config.toml
train_examples = 39062
win_length = 400
tokenizer = "word"
vocab_size = 20
encoder_activation = "gelu"
encoder_fused_qkv = true
encoder_kernel_size = 9
decoder_mlp_ratio = 4
optimizer = "adamw"
final_lr_fraction = 0.05
Rows from block 2 of the audio encoder of a small encoder-decoder audio transcriber, named by matrix and row number. Rows with one number belong to one neuron. Each number is 128 + 32 x the weight over its row's rms, rounded and kept within 0 to 255. All counts start at 0. Numbers have three digits each. After the name is the row's rms in percent of the matrix's.
After each neuron's rows are labels from the 100 clips, of 14976, where the neuron reaches its highest value: "loudest band" is the band of the loudest frequency at the time of the peak; "responds to" is what is common among them. Only what is clearly more common there than usual is listed. The data: telephone keypad tones over noise or synthetic speech.
# fc1: first MLP up (encoder.blocks.2.ff1.fc1.weight, 768x256), inputs 0-255
# fc2: first MLP down (encoder.blocks.2.ff1.fc2.weight, 256x768, transposed), outputs 0-255

fc1.759 080:188119141131122158162082141161103108107155123109184130120156133088108109092099148149160152154118110113101079135135080054162158154139107119160188115126140143132091139142189166132146153148132111133120087080078138134161189164104133077135142150060185150189086142116145095144159080179110155114147140183109149133154108136133128170157122185044131160105155189161140119134159081182127184177152138169140188146152153185107145156105154176104079108063133188148150147078153105120131064134121159164114156101162125130149102133122125068137190102132142116097138104131157087112168109101075135061075126103155159072107133104161095089146122058153092111084170149130108108146107143088124145188157109142121077053077094118135111186158113142113142143130121105135090144071059145102098130145076164
fc2.759 117:255111147149130087156101089112149109131051134116110158156109083120136239120207093191094145130110084108155119082112101176178152082151140138132125121145156169092159124109153124114084144133118120139102161107114110144113073160119121162139135113131087121115126135116167158095154132143188092129116103162129203147121104139102105094098152094157122061042157164127111093097145138086129156121087128072073110122075104148145121135167099138112104103138115163112110098145118100133170169107126105105147099139127143124096156127113076165096082158135132117129134180128116168142167163069032124092130153147099121111122137096124210170107139143197106106166177168121123138095138166132106148140132158159147180199169118168120103176148157120125151139186148117141103217098136123160152128178150121
loudest band: 1000 to 2000 Hz
responds to: key "8"

fc1.65 076:166114119101126141180062142130104123114155153154128168097111094150144131154145203147169134138076153108051101081085073066124137086163087116133172129159141144136073108158167114158190154145099118142145119127150120084137191168113187117155132145117165096127128127138155068141139079154096091138132168192126065127115130069165138124105160145109152149084126197104120181174142082166139167164141161133155162131112159173081139193135170160140129111123211150125103169075093126145157190164158148155118148109125115116148108087146128052131151082096098166171093061158118068150151128126098137099099103132132136100092082115131109075159142085122089132087127111119081117104121068144114141166166077147130086068098118105131114203107104133128147140087144174117081094081074107114095160130084146
fc2.65 111:210102131047120153130153090088156126131092084112104154109113116083159164149123098156123130099107146132188122113135135183171186129189160101117083156052162185119135103140118155078152148150154145168138119120128111101144055189130150099154144131137110139131096155108131194114159136161176076129091073126173105071118093168077106131101130091147172081131081136096093125116141171021118158123066107086141128131126101146156091078134146119107098062131110193113101112129085122140144140137121088091112097095141144112127145114110110108117108158151155138086126173094161167144179164079118090148112114131132108124093136093153155185145146168153169165133152165129137150118175153118096125144141147187184152232151202125095087093123145103096164112188123117141133186102182123164098140169154126
loudest band: 1000 to 2000 Hz
responds to: key "D"; key "#"

fc1.756 105:133130157110105116220102136168109120128189155063085146200208104072082091112121159178132176179151120088079071062084082099092094092103153164160142120173112131153154122165160129151114116141124099138116172113135156151213121212119142145174123102160184145117110181089143123135132118148145131135136149145135115175118123166101175125141132131104147119158137155135104145075111079148093146154170148098140108170125130200090109190140136155177188070107125175227194124097089093076135152182134167167116115138123131094095097120077101136095103067110123112099076110112129082092162125130146122137137118113106204127090101116114110120096091107157112103095111098094050140110100122074113135159190099125125113111156124175123123117138151140107123095095165131090120122114109156110118103155155115
fc2.756 151:071141137133097140114104088166159119120103108110088191127129123134102107129118166134143115136129127124096156103116117170097093141087105102128095144112075104143082143102110124147153121105139118150147128132145124191113164255124092162161112109169112138065132148107200168114132127107122108122108101094136135132140152121096088115114143104130126126255116087107118135103130148106066060113120125122179061159115114120138114125138095083160148128143187092126161123117091111120096135147131146093118143121113097107099133123093111135112109126138134136132137030122120150127121134190255109152168094103137133113112137147120113142100113156111165155161102121125104165135138142116139124106133113135162078107157127142108170111148088126109133137098138149118156114162143164144170128126188120
loudest band: 4000 to 8000 Hz
responds to: reverberation; white noise; clipping

fc1.480 087:151166129095124169152081190117090125115152178126170120094148136120135110130116145123152127107085126124108057123146084052138160136160102131182207166171134132112099142156181155153138151156153131139125099118125125092154159154129112099140148154125193148171113158116139071170147070167102121119133138210181120134181134116154120142103083227110114170116140195153146137127169049234169175169163129175118207112152135190149138096061173186119133119096121172146117157093152144130148116132155154134113152112161094146124066101120093071098179063081120101127129117146170071131146133080100125110065125125129096088139136119115112081177104072109120106067161150137134105115123129109137153175143120142133086085103098099123142146094122136105097160114110125133110104083078125083082146100099149
fc2.480 121:252135130125119123144129092122150123164052043077110157162142127119148172123167094133102131099131124117191137108131174209162156156126180116125088130087162160118175098108111138116100137131141139112124141098084121117130082145177109102131148099127086130141145139131185170110177154118194107125106084113165166117159154148079108125090106107161122078048129102113128099105155145050114116109089104101098101130111106093160112071146113121098106069116111159084103092163132147119166132144146089088157108103136127140087149166119113174123093163161137128110132165073170181113179163072033103131168145128146126102115146105155155203115183162171143146167176171123129166131158176128117147131136153134223158187140157147114132091114136124129132127170105116168138198090181137152133103179118113
loudest band: 1000 to 2000 Hz
responds to: key "4"

fc1.531 077:140162127139092115131085168125120129081173161103138137102126122156155088173085163119107125153120174129136133129001121049124128112158102147141201141161092112146140105176124135144132149090124144135110089130156168094149145149104152128121144059148163012167123164174144071119140082170073121024168135162116104170114134156124128136151137166126151167101120150140155172141124030210166138141184142121125146178132150162137168142105124159158118159136104142127123160109146128077120061127127157170105113148125114134160101122145160109103179089107128151134134130152105095177135134095103173133107147177125115091142009125132110089188117087130120097116092094139119118115099112150138112127120036088102157104107092112153151173098125091110102165101117147118136066114077127077132171117121130
fc2.531 130:169126162087144107144177130109101134149100093093105076119118140092129112060175153161136160098081152184115116144093177180069146111117139129093088121030141119110181111139094098126130087123170179143203168139130119150136163137108155061159142207114101086150094137124129151143157153157137109241113110096168063092106137128118103142100130102185131098098079114113067089146109171092144135148112117129161170121158123115155140113174170091135180120143141105090109173060142123146118150142127140100197153129152136112157111139124156125152108187139163141095132102136125162119118146116113123118121131159143146132100084122123107147144138176137142171138122224137149112178168133172112072152149110200133106142114163173129114040083109099083092060214111097121144147118206116121104126118109135
loudest band: 1000 to 2000 Hz
responds to: key "0"; number of keys: 9; first key: 0

fc1.75 093:154160127096110189143099148110081125149194188114170151118155134165170106128102144149150126137088129111118065079138098077135108137099090128068192128157141149091076082148129119128154117124125102169130103111103109070130163151089120099126148121118220150195112115097161042150139050140095139129145133161108066143099118084185171178136126166113087134076141172121096127135114063168161166147195155116120199094145146162124135093048154142104106124121146150114136107114136164171177161195132118164132114147163145114155100122104140095134188133143119115149147130187152106133144150071102118089062125108156114093117152133104065072135091054096184138072101127121084057110093088113125120175155132108117134108120089133056097116103130117116159124091117111121131072097123117074107154116131145
fc2.75 109:200033078126169166120179082113139177181075050106136165134064080120126192123116110100152138106112122166155146094130161151147132115118216108124051130104140146121148078161113182083149192124132119089151140139112144106118108132119143141086101129134104124151117113119148184137114194173198177141131085134172136116109091139089160175169166056143100087071115110107098127147095131069171137093075159115147110158175197096148152070095088192069100139123134169098135118158086150158129168137135107129113122101102123107132131114138129119141087107111060127124119150112165112170147133080062146175128127148158104129117143125140152203115134208137121141139160109131094115097138151136111101113118164128113164195132216090125119096100127151120120153138087118104157157097128094155131151150116100
loudest band: 1000 to 2000 Hz
responds to: key "9"; last key: 9; first key: 9

fc1.42 124:139101115119099146202098176142096149155178128084129184196180100080116115152146176148116136147136100094091087078093100088097101077093121150157134097160079103168136116143180105151144087106106094106105181110149165141170127209099143141154134106187158136084123165097165110117146135114131130174139173163118111185113134152109185109161155125116154113140135153126132157066107081174076131133164155098175072168087138187064140189135137155171153078128143174223204124115123118131143157185137173161130114140102131101104117121079119121095090076084108146109104107108117094097138094111130144148133134097115212122095117121138104109067092099119095121091092084100055156142086097083141127153167089127103113105147104176134142138169123154129139081075171162099114096108081157145147101163142094
fc2.42 161:093142132126110123142113089163149122125111115102085189147141113129098123140111173143139126137121116108083147090113090156128104118092099113141109134122098114143108141100127124147159093123143104153138153139155123183111165255123117159183112108178112142049132161108208164101140124108134090147120112123122115149137148113097105110106145093133134130255131104113145139098134153117069088131129153117183047157103114135122109146146126076164143097135184102144175123108094104122119147150135147100121139130109095105093153109098113136102097119111131149129119032108106157108118119184255099147172092085115156114115135136114108132079124142136145144136106133118095178127125143113132114113141103142154087114154147131116152141158088149113162120071145145115133118147151156155154107163185113
loudest band: 4000 to 8000 Hz
responds to: pink noise; white noise; clipping

fc1.391 084:171146142122124178152076155139087115113150150105178127098134149102124111107094139137153150134117114129096096130149079060156170165146087115161202133129131130127083148129179166137143152145148135139127085096090133111160185157116116083152126159080188153171110142119143081152161066182094137119134155195136127126167115122154141165145097220062131167114163181166171131123151064227148187177153139176133175149138148190126126116082162195115112113066129165143134162085143121117140065135140158141113163111155105133146093119119118061119218092125133116098142103139152069116159127095092127087070132114146110079111146116158108068158112065130105112082174134144114104138096124100126145177145112138132075078087054093126122169133103141106108132099116113142097119074067146119088128129086164
fc2.391 114:248108140143125104164103099121168124140054088105115135168124093112140219125197090189095133113124093101161120093124140193170138123141156129140106109143176168094174103121148133105067138135110129126098172088106097133123090159145092148136128102127099134117141149123166176107161142135194094140102101137140187145149122134092113103077135103153118064043156147121115084090147155066134156119077111065088083114085100128144097119175112136117110094136111165125109098142124124120170164141120118077156097126144149122101153142097080162103077151129130104112141175100138158130166168073033111105134151143105121107112148090146197185098157160179131127177200150126118154096148170120114152132128157126163181194164123164115109158150156125130159157165134113148108227099144139181154127179131112
loudest band: 1000 to 2000 Hz
responds to: key "8"